{"model": "image captioner", "image_size": 64, "horizontal_flip": true, "translate": 0.06, "encoder_norm": "rmsnorm", "encoder_activation": "swiglu", "encoder_fused_qkv": true, "encoder_moe": "expert_choice", "encoder_moe_every": 1, "encoder_expert_mlp_ratio": 1, "encoder_conv_stem": true, "epochs": 3.9, "adamw_weight_decay_other_params": 0.05}
Rows from expert 0 of block 6 of the image encoder, named by matrix and row number. Rows with one number belong to one neuron. Each number is 128 + 32 x the weight over its row's rms, rounded and kept within 0 to 255. All counts start at 0. Numbers have three digits each.
# gate: expert gate (encoder.blocks.6.mlp.gate, 8x160x160), inputs 0-159
# up: expert up (encoder.blocks.6.mlp.up, 8x160x160), inputs 0-159
# down: expert down (encoder.blocks.6.mlp.down, 8x160x160, transposed), outputs 0-159
gate.97:149112079135113161153111089112149107112116094131139143103117118075158106119070114107156164125118202155150146219148149122147083167161101165072158094142097164112148111143144049106139120127177098188162090134083154103193129101163117125103092147122134145155178086126066140108162155157151128137122074107120194166103141157099112091159163164102121101122149052085102137075141150047146100097168150097136148097134136115121132108144069116124162145103111177153139152101165167132175077098086184
up.97:077104138133132058124173171141081152108143135164140120121166158145132096144146141141089110162134129082161143091119085128105196078116131108132081128147149080094123074110105177110094098175075123108108093171135195136097084169105124160165136142143124131118130188157157168129089131076111142127155138184149114051188113084149116131066087103099096148124094127165179122113137147197166132127096093161110077150105092086152156131121162069140129081123074083075145103188134108139118171139193107
down.97:145143157148174107053136106089136186181130183142070067157112145093109126102135146107070182178115117157097167122092142130087163133096114150159120111106062091147126104132177130087169177116093129119130083136094122086155126162122183157097124146085181154079121135196137158100159111131108140129157182070115137169082145182075113147095130153171140128144084118146155103205107097140167134158102124080158124139115141152101138109039157088109115145155132116148180142127165132121152065165088144
gate.98:126128160111079115126057135188101137091140127145059061117148093149165078131102126083147088145122189160150140101104127141093110093111166118124093138162159069111146059137102116117135157106130105109159128061111143116157177153156108140162077112116188065115154122097069129144131175160124129140168185070166090077135116154119121112141083102165138118142170098155102110119080120157127148077162154162044156111165115083164100118109122111146136096134114135191122111142075120112142162106093222
up.98:124133136080060110118109125133127150143099163160060128107188103135173127158149094118182101125145150096128152133128104156187142150124135152131155128088156143099131138114121070141140151140146177230097111130112136086166137080103098126138101138073140111142136153105110171089134127173149158131136146116145125097109134098159153174114148104156103143111110109157038155150102199136104169046153125129068206117146066162162080165136147164130158161124179120060082114175127117132161217097150142
down.98:080103157209074116143131129081103106166155120102109159145112164097118059109099079112145103130140133134160124142144114072123106163083106126150140047094226110172198177115154135076184126165078123122119155082081125098095126087087112135145134192152087121132114153100130148093139141150152120134128098089165117131098053115118099138119097145130091126097118152121149092140097169114130159134176088106205170123165139101105174122152156187098142149097115096181133094082128163095145124080173134
gate.99:133076115091138145140098134110096122124134083122105110039072190111107097132176122164110122109120195116093073166156183115090176160194112087151062114153062170143131113167109156145164181124161111122085129075088157193116165124161185142144076134098110079160124183078099141118118135088112164082122136126075113122136120115101076133117121104143118126167102152081132161117194098127128137175136174150105135141099113199162155159157164102124137142144106150143102098115161165086180165116096121
up.99:131180155139162167112154143194139108117140124147127139133127142083167158170140133134170101140154122118127089151086155184086155122102109102143171169116168128121171143093164170111181117165158154156105169148050129203135136162107147174127152120151120125058135094088090149090088170158165188187086142120081120138105061147141091153193123157152099129109160079136080086129128163054144133104118124119101129153149103153149082124128121152118220148158164154088178127167086131098082118085167129
down.99:105124138124178137099104126166148183089122107189128158124112105088123096140115138165125106090166112139139166148085086142168116159159126167097141201138152113174194131131120148135126159108086152076174063095145174099129132109171091087158129131087126115161134091115129088115158154193149108198134166134098056170051122180158164107134144167167078118127138108110137172160071071129121108157149091130137106155111179136131115073101086146153157180099089168086181115133173090121120199123147108
gate.100:141119106126164107155037114122116099066101152149183187107125157164112118136168164128150103127080136158122122151052101127091155174125117120166111121145138103147096131144102106143071095145180043136147092162152091135146172155122127137089103103140081072094161173121156057157165145047150116070097158145153106128106126106064153129135164139204132085115148191177112111125095121119125141138153172190161137083090156109141129140147115170159099128090160114109099103103124061124158099113081132
up.100:136142132105149134158080153163061154136157181084137115141172109160139160119168120053140137150115090098136101035162104170095096105081116131175131019127090132142154120159126183160135161091142116165132182096126150126177138138155111158145150175144124145134104100103195141161104147119127101090119195190156116099155133173120079108078122097075099099128115167072118086117134090168126155129110186205143080100097135118126141130121179108115166120138114150121183107172176129144125130123146092
down.100:138095141157118106138124120146128156159158124141101099104114148134096140102158152181161154200083203138118141178094103168100123138173137106149096140180141154163150173104172156104220123138041163132190140122091117113156140099107114127110090145133149099170113131128123107137122150140136065110117142101177141103137173103096103140108098167203127143092106129134155077113090049154161099109083130125090120139116108198064121148187129119108096107134127147109151107135116044116229116114102080
gate.101:101147106133139123141132135117160150151090041096135086080088142111188093112131131099133127182140165119143141137190158145108181109148089149110135117169182174149115046092137129178115206151119183131107125175122102171130199135178160090099110129130191159150138135205103159106140115119075156117167133119137173107111119126172153178102146151065134138104147095093096143130106093142115135138162084071091105110053190122113198130136122172135154146155156072123103129122146158145134160114113079
up.101:139148116102222136121094089079178130102112133162146083104178090140142166137137109151134211139138180114154153105144177161075087114112140136103103148141163132082092127117152189133115172100117097145166117159144124106169129112189133165156155129135154099143181179147116100135106173105114140141195112127138156130114109136187132110046119117062146090141155094143150092097084118146120123155133081053087151158136202123091140170113066109143086155123145088081108169167136110062098117157142085
down.101:114145165165181101050118154159144125101103102131087101121113140130142088094141146146065142176111157078149109093134091088136153169113080069112149106084082137187063128122124151152129134139103103111148122204172160136218145169127117136082190121190144118122110056106123175104087125126090128148120153178154159077081112110115115191108211064158089123127113125106126145110084137085114130166128102115162092159170130133145177117114099173165094140170067131151107134144112157117112116126150134
gate.102:141094138115106118133137209129085162118154154103145140158139135139136140087133124139059115125124120158139084091112116089127104132131154105124104107104143127101088137096112237156094139131103078099163151097152072109154068114043232120153116147138066087101125108078119179095142166073086134121131140154119171100135105130133163125079101125113145131076116111144119152122176112134131101106120142143050162101079068164085104099134106139177155183169143103109105079133133190087139171119176099
up.102:081105194115156085119102080120090147108112077173111119110141082110106159113158094131162114183126073119104165144113129178077122127145150121157157140182161170123185118169101114080123130171112126139131106184073131108128146131161098155140141118153145106141142089138149079177141141200088125087243133096137139124134157134125069130098114179108105110163116106119139127115100150101079131208125135092172184155156134066160055128110157175114074133074139138133116180081117118176127084146114124
down.102:113126114082175126104137082162150220080126107173092146097159142130156131107114060162143118150121192137143149151120157112164150095142153112115143133147118096060153119148151187109111145183201097072146055140179153127105109186111141170161160124124208151136066148185134105101168123103130138159097117114172142084104155176126201196164105179144165129096147196137136101115167140131126134128137124131130147108173085146142092146134100130128117089133134100073139162136168145155151117105187088
gate.103:127146116092136091094154114121076157140164138127159158131131123138163104087109103156104165097132129143120162074119144162099175118096148151173182144102123161176074138156165109177120141146077086209057127133129108095121186119093108109117117051162183158140130133147118131120082126104149162107109095132107124156160048152047172128120139116113211117091143130107091129108131145095165154208121037093148115103128126171116136141108137185153139186115127087136091127158091103176097136150167080
up.103:106167174149137087143163125104078135064159125136088147145099127131114137056142090115085179196106122121098103139077133101090136136068125118184142157071154158167088118141182093108128145146119117108114092118161101081102135137128103125103144070164193079076154065111134121143103124116157152135127144123095134119139057150136133038127147140071128091104152165202121120104131145080156209160145043095158106087127150146103152086146090177177118116125140081100126150143112109101146153109157139
down.103:151160091189133098092121183082103072111143137146085176081159115150101120062156168168083115083128140134106100061169162147072097154097080174141111082107156151098151076123156110123082119150208134107077215158155149162141172095136167151102122135151122083075154091104108096108102157115129146115168091148151127134114090133166098131101146125156172191161118144129087152100124166158146140140181156184106176111107113154151135204131124096102154103149132144131065117132149129150155175113165110
gate.104:119073203147160157145134103122109153136112119148174135120110153088140164125131193121121111121141177218070138114136143143167117138142102099120056133148113170076162121105172117136120105092121066120105143109113126096156157159116184142096137170158161146118146101116160176135152153150142073109191124098133182076106075082128080120109067119189211096109147160205112127142086158058085140136143125092119101099092072104148168142095129142127145093101087146135111081131182146177104144108142135
up.104:142140105159103142132103110129170148102150076061102156144154143156118142132155108156167150169094075096121171167089161076140065112105130164096149180119103166152119183137074090131122154119085032122098129099080107082110127071123141111168132107160143048182139146098083094052093159106144179121141129195108149170126164064131114155148132164103127146134108093076136107125118117147113151139115156118153185114133158144150120121093102220139133159185152074149148130152086130100132183135112138
down.104:137083104099096080081142137126139140194129091164083133167142129113151179228052147096143150184073127154107135141120147170168108124123116082146133117101117121124086125129162126102140171166108100145144184182081103120169088114097142104054162115089112083125106065141086153168211121137129143097131125107162173148129123125211137097112147116158113122098129150169122125056099132139131096166133139110124122106157126026102105136112133121110119131170121154144141121159041102158176107117099119
gate.105:108148125165112121109115122086113117156115115143137190118149139137136139075135123085194101185102167122153136128063154096173121142116092165130048105099150124186104133118091068150125092154135065118101130111137149063163108138154138096117186184172160130183124187124093100140112145129128107132120110124126153082100162158107187197079079105153136097124131070189109132092087125141130084118203170131095131165158135158128137066154186132166114179124144116090116103072097092080087138127096089
up.105:104112181119128135106122146159118148079116167154128170151130178126126221140133146091132174121158132142120126107115116160111160119119122056119141128110103180168143230047161132174178134109121189173130135165171104126150126159164158142120081172126119216170129119172102140145163147136089152066148124110184163086141100183160084106146162116100129109164158125079104111140147128122159170093129149079143089135135144128152189138116082119141071080086146126163112126133218128094153098121126132
down.105:127157103138110141128170123148162095108131155113122107147128121092145162089051157085147123112128129145101137095072104122136121129116104195191119149141148099151136150159114154140152096075162119098089055153163168147094165114136074148134117071171153147132090156190132122091193107116175150112115169144101146087102084160092156070090094128129132106115171070145164122215217096086169174103106123126136113164173158156130147171181162068136105161127130123096173109131149160078088078134152152
gate.106:173133157103089155102091139128110191103157133090195170166119130112154141105066118131169118148158138147181070150123127112104076089111088091107142107203129172114098089119124131155113163185151078155065160129105142110066136158180134149131136071142138089110142085148166095189171146138172148116089159104121088063142075185095051127159137145127108140147139162144163151126138154134170171133143112115154119172071178145150121107085128142106135153152085145137124086183142061117175089095115149
up.106:141118140172153142191149141119150133185115083115158185130099155181098106088162150090054119175173162158067111161107159130078171082162116118119126147133151094103142117164113136129130161168144137103152130169103113134171137106136126172102089115182131127141092128127176144129120116153086087199149135095143082117149099160104192120140106075155052105128162107086135094160096122151166120174138114128068124125092117160101084085128068050183122158115100089106079161127152057126141101080099092
down.106:139157104137093070076143121144107052115124127161140087098098169079110127087084134187135119129122122094159170133132121141172078147119104068106072127129159139110114064089148124101157097157103094138106161093135081085089159112203106090105152174066145160140166211151096130134102133106159187085094122116107133170125114090136164127121123163100131131122073162078084099139099154155134141169091174165159165081134100047094166165113139094115123075091153103185123136144151172160112125126096136
gate.107:112151121123079125172147131195126082123092074080107044131139044121120127166133095187149145113091121143081129089121118179117127094124120168180100122105115120131128116116134121134094148155123197115123118073146143124170156142122145087146156164105110133119119057135156152138117098121175119048136117083174158107160101129066079134107095138114101166103059151139150104100158055113125198173070181098146128148149152092136144130100088188197141142177117124154103133155154135188157122112112155
up.107:137141071125142116098153120147135157171159139174162169135137162099124161095094145148155092128094114143150147155135145068141173126157145058150145155127191156140133079153142209066138148105082105167138108112147152073117100132060112141157119141155128105107115155094041131114129088142061111140159182131037109152139171106107101146148139114101114117185101123110097200117172138130149088121158096087145142149091095115124147095152153095121134103180128224163142132055170152142167162158107148
down.107:108126187104153132135134102123179107132136152120141098176133144120174128124115163153166071141084120136156148044134168147107129148128132099127098204072115105142129111133170100104115169173063190090086203122078088118091128119114180134139106162127129074188087143103102095135167127127085100115097118153158139218081062114156127109133138167129120139127163135122084121096130128104094096174110191136120132204122129173135087077104153169054138105121143114092129192110114103157075143137123155
gate.108:120125127091047051221127162119142126078126122105099149075107119093108140120078147101099115119137125189144133135071139126120099110129088105217095079131176140134138176031137091136129137208115110094136112107152157120162138100147097129158100121123108117081142126144101064110094165094132126100098173166143114149179121169097127141208129096101065113187188106092102130110135143134087115116142110138109136162126088112131136084137093127141154100091149186094096155138148097071098144140129157
up.108:133158109077101095132108114118160131125143117107132173075101119140163142073113169154121128143099125053167058117103101122100059087149147116151193060125196148173160148135116113138166196143141147125142117154069152124119145128124150133157066211136125143098153172141113115052116174157124133181073113114104141119092111141100181073108178116155084111120144136121173143142108124163138150136115107155096127136160079094169048187094122155110150098096117106150168068113182146082109161121105123
down.108:149119137107137112194095049105091084143072122134112167127085149140127150146086085155159132163121195085041159156073142194130067154133126101089123103142132139149172108134106117141139120076176090188119163136138150126102143154112127075167100165119135148090080114131101148138117174138082124126106138112119144068095139133088128118137110150163142139168109156167131130117160086109069151174137074159119179055122099179206125155109121155081152122220116123120142181114116174106153143125133093
gate.109:130188138092083115164146169106107093102113144119111144137149116133146101166089153119174128152138195163142122127107110109143067105083068111154139121098176180112124147101106136079082160071094121125090142131139122154109102167092104056134135158142107141192105090089074125147160127147148117128110191113048050094145173133125102096110161107138094135159077120189137102179108164153097125164189172064142164096105139125099133167157178184144164133106114170122071142158108137190152147121117081
up.109:118076165129106089111108172109152104161096112168068124138150129132069128105146160106119095146076160114143183124144089163111136131099121131115157133098142095115164110053165126118099139159060095174152117183144101097149156136066133074182154191140119158135123048103137100116123085139101091126072127174135127118193192183128129158104146170194076147113166124053135094148107065156136092100123103142160149122157103118177123119116073145167087106112088117099130121148137098200149130095088112
down.109:095148160134124154104162103150130140173119086111101122089106080181121092141106126092081110146171087150106131104135080071183172062097110125081147148155125222132103152154126123112128197198171118141096111114123141212103149101083143122087122130157136083191131143105156159148204171153164139096112133130117133131127121102083062100150086134160103134109073122145130115125121116085095116176120159139119164150102121145165165164136202115118189147155085159180135080164162128149196099119126120
gate.110:187171095146129152169117124160180055133153122119134124144171159127167144191160133090124130172150144150168147096054169130077136158138136139152106113185159151100188098094113135127119125157161130084116158169131109138135141127114162090157190097052114166106073142105176126135159095139178069133158132141079126093165124155074146164156176085170094132167119143180053146096158146097135113146170092135127167135134154111096089102108087139151139112182134148200187109082147113114108134061120128
up.110:141120143173098220156127084168090131131176152147139102127163163089107114122175076115127165130152083149101165083097126144191164096112172124134180167177103141117115083106111103162113115133146105091145172167147100168064121039147152124088152149077116050160104191094136220156137133122134099136084128146174165083143167174152109171151121101107166158143111152172110099100185126113117143144158126106049115107134101096114153081152170158143145138128106108115139110135124123138119071162148134
down.110:198102118184183167109146148161209160172130076172102098103158079167066116177143158080163169150107079158102110096133187099157097122110111101145139175077163097145108107117052108158111107189150096085106115205126123088111146089129095074112089174126108084178166183116140157156121073091133101133149096114182120138126156154112145125165108081082156126090105110063117122112132136110178113128151155161146123131141124105167151099131118153157095112130135145146080128109140119139096188138112102
gate.111:144123128106107153163140102081094107095124096179096147086113139087104173127138130084118116095125120166099112154136120143127135153038155101107118101114125127159089094071098135143109115204131098113165138120158089142086064145101128155158144178149184099097152160118094158159099120138176169147069157111107066092112137202117157129167162140185157127150161130145149218114173088189144111097167098169125149121127063142096106084132163195150145162115109067137132131154088133173114077101122180
up.111:199158160141123093113075110141160073035142137138117117130165092136139146155106090136152138077134129193152112119146181123105111190115112108101086131167160086090107140075170098136130135160135134206122189102129127121208129117110170161132120105130155036163145093153115111204129143147093110107136174146124178137120145099155139138114160142086143116147168138111078092128171105143122126170174126145161178067144121155102109150128166186142130116114097056135157185152158114110132182084113163
down.111:169150102065150087078096126152099128116155148119159150078151097123093103127182188100079093129066177132155105060179116139131142136152134109115084120113162110143138078156074158105113101081158103117177151097114131170153108090186108132128197105115137116114163120113167124104131150120154190147127114143122057106131091138136129122092096114140108142125139078136170160129180134231150082097187159184135135133157141175116113101121115086115127181146178191110102111152109161096080199167120108
gate.112:105130152164080085106163090118118103069044108092150143133104162096118137098158179144061148098144139109140102160115150116157133149144160157133128126119139141084103129107096115135171143169055113090072126152120144059161087137131100112119108176155184097128160135122116059155158166160124137151116091133135099184162107096159111115143181105134188142172137153127155042124101098164170133072190141129188101144076120126098062109103119178148052141138149123104181132091111174111084099103123126
up.112:128094092159148100131056119130109129143147151127076116169115140178105175111176127163115136096149112113146152069169069139134132109123132081129116072170121105157124136103168140136110140157111095122114167149073124067099134168142097146063191138094114148192126093123111146114116129125151129055096133126182079146177120096075178092122117135182152062079103139100200146141189088113118141168113082119130150109085106134139092129105110106134135134102105042138098126142049214177119115144108122
down.112:069099062124123125159118134190092115138108079139089068076127176089207143133153197143131118144118109152145106110174167122116151105130097170105141180176078145068080115138126173150071107091147118123138100111117166162047118158100181118142083133167133170144107151166084130164096086145147124172162083077202134084168155102126175123147121163145117098104151116143112076107164084143147075170077097158152146086121111092158151144096142171119131090153132102134109093129099108081117135119151143
gate.113:122107105153167072116135174137143105142147153137129079142143112107102166090093138120175138189082169114128170101114101099077142148138139083229125106127133133133134127163141161095138138122116114142139166114090110170160124124055162091069151139149192113138122085173095114093114134121138182167080178102109144138159064147105096193136112165107156125157145096147149063141038110115116105123166130167108112104102078153163202128162176144162124062161154117122148078118166129134166135205153117
up.113:151167104106141090139188083135134105153098143142165162136102110169163115087084098126087134121146126066096156099155090125139117155124137116070111167140186136156175126121130071107135158134198196161080129134116097138109068080105082117152148178120165146095134177159101158170126139149149177087162099091092108050177154133173114156126135141180180106125121137085169094141145041083121144137093076111136121192154114114178126131140118208140124092115132124118135135162107145043108143099128124
down.113:136120115130113100107128152145079124147090132145102134136106147145132098102118128110122110181187145102132115138152142162150072111150136211200038109162138135103130109107147110110071113149139105138092095123187182110152088089124108098106122084142120134119155131133151129123126135130170170146113118119122143203176122094138085052171174189094169144092142141121161054138101153135074139115152167111187147164135124074081179098079146103162115087056137050176147126102099165148091182141158160
gate.114:108118115086160113120114136163147143129171122109125139124124086155139106119054106158137151121154075090077194110204090129116188105091096128155135130116166130124132177182168125142034132093175115109096129070097101146108133161117161125126165129109115103110114118160111111138090065071121136060113151098117108117121130085157081135105119126119097110159050133064165165114140076121097129150160123156154165139105179072191085149105074128088067176138103141173124069171084105128175130105128125
up.114:136096151163130080113121138117116140095148095095077121145115167115082111174161097163080145093155191112170129117165126122138117112117116123142106137166165110161125091161120170185158105098094183122093101125117077121128117094109123122076183097122148145092142149119127108184152111154092127136117104160170130175180115114185194170107133143139050139119121144168213092091099137108124148127033131104100151079126192093121119135138131106237126111177094079107156122092149144166104101182156168
down.114:164142093144103111152184135084170135149121107109136134141106058043160118171133159119085180114135152127133118047135143144107118134114151090156115106048164128179179161147104113156085161115108113115158182096107121101137150104130148089157127133158139141154161124201126180130053074138136084122123102053108123150155138117118114108189123129092170071125174112132171159115185154102139131115176107154136146145124126140133143060107113092119091121078182100182143138129089154103045083145115079
gate.115:095137117127144142098087065102108128164154123200101174114159129138179103111176183151153126120104139093122123096154128133161130129126124146110181126145146147090102109163120159112144127189094086086135149135083115094129143187140153126108184156118140100142128125049126144119158152106105151136156143183154085100222154172051100065128139150115167052141143116044128132163123121142140160093153178060091119123139138093101085139170172148124188101119067157121149102114126162159143100063157091
up.115:147161158179110126143124150078119126116118118167108133136140145169100135110188122114129110127183093127114140194122144144088184086143138094119148173102050171105086127171137142137164188169086113092085115144126048139059130154079096122151119106156112235139117196078155162134155163141096165146156108106110178090120117166145092147131146112138163160182139101131094136076125100121140152169131119100125086126195124165138148119116184123185143145118159127143154135074197096092103169082155143
down.115:140106149117165144120161111135120174114155155090120125112092085145162137082187144138196112094092157152175173152129182094117135127123224090170068153139089126213049164074127149183128089113092147106146144137133150152141137100116123110130127127091159138162095106094179131087121114078073123064121164116138100108119163153132139072127142091132111132132129153120116076138130172067136122127140107119120155180158122128162162162158162096149142052124146107117080218080119071102093100120138163
gate.116:149182130168121152121098114168168086100100084146092109133178102147128129119131159096139188106099136054204154155102149122123166166095146092142105098114030111116104120111110100220110166126120088111165091146157113085154155138059150177153056120160136109104110112127181097090117157077114127115117125128185101142133114147173104104092113107100123084129171094135112114124093085106129200130148159113120130121153071149190120146154098153158102159068128048118134078129138085145152129120090160
up.116:205151179176142199048146102092128138161160173154124183134110140104144184147130139131115108138123141139127115133133125131109141103140098149124121107164128132093125146148156167094095090190133150148132143093149104159084114071120129123140109174094152097109161133180148133148096133147122088151110147153154182175054122105175155081073128103136152126129143113090109081110135144115148069118131116191138117104119144120087081171044109155155126134152173158118148139081207224141144200145179083
down.116:107138104093190114107089114154134118131120189117067129139137147140074127124119104170130142150178155136111153136169137201153182133094136132148098188122164133175106135098128130136103095076114127129114221133097088046104175075099074145113106092125110091113102143104153136121087073116145137161136105102151127124170152129188140123103150220106138136131104128158118102102182108152135092071193163034133162112167152104134075096075190110116100121182150137138107116142103149127098158135086131
gate.117:122221146173081103168173133138139114154133105134167090136133110120127179111139138169108177189130117147116087153108098137086189143122128121123120158186120136143182114124143147130130135159169124159169097126183154122105138196197133156113136112111128094112159101100103085171140115113152105140143147120148148154088116147158107148130146156172090069095148158113135153051104120135102148212135126130094134121099151189102094199152170152099108081164152104071111103113093176040080128085175185
up.117:136104075206118123128126102166145098189123169136135085075133122086132156199145075114108100109128063078122184195137090140161081146122151102129140119112151102132112131094150113124158157155114132140080085188186106132111179094067129109141136132090121120170107123086096140139111120170150140150091133108109153141101114123097148081164124162098106105160122102052146104124153152137119119127138137109098082062182093147182133143114106060162053128168117100143167155101093191130155133195057133
down.117:173116124067111098117129138153111167083066146150073178128102088122115084069115183144077088153092121097151144130104136137119151165132105077157129153165186128160110114138116147121105147093108110156113141069146126122123051108125109086114136144177166183069102093096189140124114123123105125086137184089096144123095140130110089123161145157094115167119096119104082193124195157096150082105164132065199122154200117104127176134115136168120145043138107128132101154121171110169128088105129071
gate.118:119151141170160154189122115032036148151062160101151135080109101129110139103073124134088139146140145152140166123107123120155114190122137119150116134146113069105073083097138149125086106117059133089148144104127129162098114141075117129136125154128190123120187064117105096155106151157129148154094056142130109104083129103130071150157167178116140071124078180172147088168085170079138120136107081159110071097083106130091161150108109126118139141123083151105168115121166159189104107172124133
up.118:108167147116155102146155126145050162122113162131088098172112155072145121101125137208131096158177140150197206166077122135151118122124167140184143127199086129107112145109170174120080127163071151184164064105158105155101112099126184124135145117181116094138185101086135129114111125176119199131113152132154110089130163138128122074173127110110146155120104090042137144113074110164137173162125161099107062158116125118133088122067103109104149162125169103097132115153120147169083131120148129
down.118:127123128117100122136070199077130168155114061143168136129104088099155132169094140151174089168118115106091102060123096190110136121097149148105144156138166180201138122093193160175144134145150085182102135152156133094078150090158132095202102148113112151112141142121067161124118115109159132146112128077181074155130099128200113221089127123126087084140147123115070117123172108152140154177158114105111131098067117182126087124152113113163121116112118142131124106137084131077090159125153187
gate.119:111117170158107164099170123183161156155081088115093133192149141137138119066163133150141176123141094158098164078096126088129170122148127171154117076127104081158138118104075083157108187125152072091090088118109122091073165160136109101072189094171108137164129094154095073138126109173141110125165097097085196172074110158171103158108131078093121144144116115196170133130153149129147114117141040115069152093166169152111161164180093113138125177105126112106104126149108144138131084116124140
up.119:127151167122047126131181079102153131097147108153178114125158170152082120147123125123145175154152144194143135103097140100126168111093124101129103088219147120112122183081109126146118228113085121113124138095106112131123122198117120162122135131105162139170094095113111111139162122156169067090123229105127139173086149153194153164029039142100105107125087111135135126100123172091174095146130080102126150151095139118092140132165107117115132133161121120150127134103114130130114094100194130
down.119:202156153070086126138136124154165151113128154139080177171109108134079181122083166135109114150117184108073168148110106094105133102092146121167131126107138173136181143124081149169139165103117146153115114088109158161111156119105081136075136167123143150130204093057151183134096180097101123105123147154078089118156148145152140051116144135152140106131125137123161173117128120123217129182184103114148189102134132088089116098120124223083096059092101105124155129108122132108104143116077150
gate.120:085131083192122155154095114102184119156168138178131118061156093062175145127154148135127163112140145125171130143099163106192136144128155144113123161118077087150161099155114150093126116134100079105104151114137135147102127135106183117144134114101158146002121165153139172128073095189137054116121151125112131126151060153106127103160106076124075136129160107129166064095071110136104128209147133146104095158153155127143095115097112185173107127125139115117126196139094122116104161058164128
up.120:173121098131084163192119109109182118119103115188098176101148174145163149140171115136143064154093175142106131120153072093160120136120097123116162229098149092156151109135107149118154131113102134120146186190145102150036171093111154138133094171134141093094103119154135096121110102127167148095093107090091149112115107148109159161188133148141143155147181159128153143164066141148167164141179122098161140142175102104089169112155150134190123133195137074118078140185110107050138121158150133
down.120:111098106145127132108153154152143147111094142114088085179189158115104150159082159176158152105139137134124120151145144125140122124131159043089110090120146146127105166138112130120124127110179121110159143102178108054099106158218134092136149080070105148186145140178083091078100091125172124188139136178170162089188166135086168114165122078117093104128107142092173148082111167109170089130104160091109116093110200115137104181093112145159106148161156188091161172099093162133181100116115099
gate.121:110171138102145164098104130080107109138154090123154103163071105133108097066144095139122092129108145109140090214075081140105138195130131130060176068162122170124122134124118124124119100106157155128159059146173105144137213149107114115140125108131074165089125079159090163138108176147075123102126172154121201161087122120119111118155185114117128136148155138106134156160108141119087116065110153100120064112123175075151116130191080133149107133102112185113112118116074167127151179060074115
up.121:181082138157137096129134126160120136118121110145132118158171148149137146160151137126137151096121115139029186088106127112189107015186170140180121148092155108117115123111138118138102181117155108119102224145089156108132074092136103125152140147101186160133105225083135104063137098094128086112079121162124135115125196168113154171110084148129121133117070115188129086110131157138142098180100118130150160168108128141108116145064176141085142072114110105118123105117117107127116111148150183
down.121:135115090117180139177132120024111087167087173083143132159135127138151136130079116134178122131190065109123076121201145139121147101114159096076112193033158167177127117140162161112063175107140157113145207096121116176164165091105134151107102096151129212140121106131137135147134175096147110171125108122117131120118135090114165112103107117155092128149143079115188078115091128121165160147094143092064108133097128103111105139071146147111092057130130158135099147119117114130092113131144124
gate.122:149105088136066148086114115168123097145041156106142135102107133146161115114083114146100134110080107084119156163078072139139197151082156129129110174147167126069127122121148139130134105179088115098193097141157149107154117163158104160113127179132147133115088132088142117102072156121140064129117160076215156144107134092151124119148091111146121155174140077115130054094114138101112113140096119125112194158183153146119149120088068140169182157135128081127098065085174112131136068178158175
up.122:118134149100168130150142146145115181113102161141110113143160119099117164112112175149122081059124102173160045142188143115123145092131131169081153127176174124116151105183148168073097132129116157107085156108114131108136132104129147142150113114131131082131186063155081186111215156091129144160157107099103133128161098133109154033166101097093153105085091161091099187158101138145184128102127121107149090135107153134128092125090085092079066158177117082106113127107094124088083126156190083
down.122:169164097111076104104162152174163137137116177104094080127112149194165150130166166099070179099146111120193135108111157122111114066129074115117108168183085146131165116148152158149139141113076107131110161158175114163121163162139127084165151116191127172100114142078167127150149065128091122092171137153150140135083157114134150065071123147134110124089154093166119176109066051171174152166130112107174160122157095173089110109156181106112150146095113121113135170145128124101145117109137039
gate.123:133150192068059098146068137157106145110129138068127074145140099123145131154169094111090125192133114161114128056156112082141208156190131102127106084103112112112103159129127126129174162128094213117133079131173161116170145131122117096169120067153124101158099142167132147101116093093133154164153169143103129062097158161135123041125172124184160177131150131088158111087070069171125163122126103158139119127088085147144129151128151132166106088115125105177141118133079182146166122134113124
up.123:109105136133096097120116113188145139094134109098077169080125157187147121195139102149153164101157180109194113082171160133152059176126167111115085144159127112139122117078146177190125105131159169085134144057147094135118141189155106134153058116146121115087109122130123115143134172131101121141181153133083145132143119176162121158109167146111120157085123145137117144147127128141132181114169149193129099169103213157109155140131122125125061107177134166142061199149162140051082087139104145
down.123:136126131091158126096125147107080096173162123139136131126103108160154119106146144142166111095115133107048203133115121094160109102125077113152113113070119157152123141116099108118094129143129060109113088139113146088138158142127095122131117104148146107155133142153130122184149169127153122069121140101170138163174255132140107128106134133164105148153150125131116123129140133086077196121047074081157135031124147086132180120160111183089115138105105163090060108194110107151127091090210110
gate.124:111175107113117063072097138212108099118086182096152108146130109143078144114207141163157180137148163125123076080150088117136081145137089158150131118122134113167119140162083093089147120162135124122055124120133062136148174138154139183130176105110199145108114109105128165140150066174105170094136098101134138123127097134085086147071088173137141149107119064161135122087174118106090188171094102141095179145090140108078132131148145179142151109103114119120087089096114138171077084103123166
up.124:082145166136148102120133130159126111115106175093118120158137118124127141174193138140183125164162145173213124097174103165107080138172117152189129103167116189166120132169089144088066164166099154139097162135138101154190164146183073161117113078145149133109136118156126094170124124107060175119158058135100133086142177157105141126084078101161124129035144133058130186185139142130136151200109093093160138144118150183092137139144137109146122090129136140094141140131151141125090143141162093
down.124:138097186094128145126167096153125128141164130110117165105212171145112100132094150101127131085153109121132142089168108158130121156150158055128175116146128172114107181092176122124141061082113165086175098117135127169141081085179062181069159112113109184061141122169189097095112129105168085091100119105098124093112140101096129119184103162132137134098156118148079158103193154096157068090114162107183163167125075085150178108139161167154115143095111165109115091134170139120112126108116150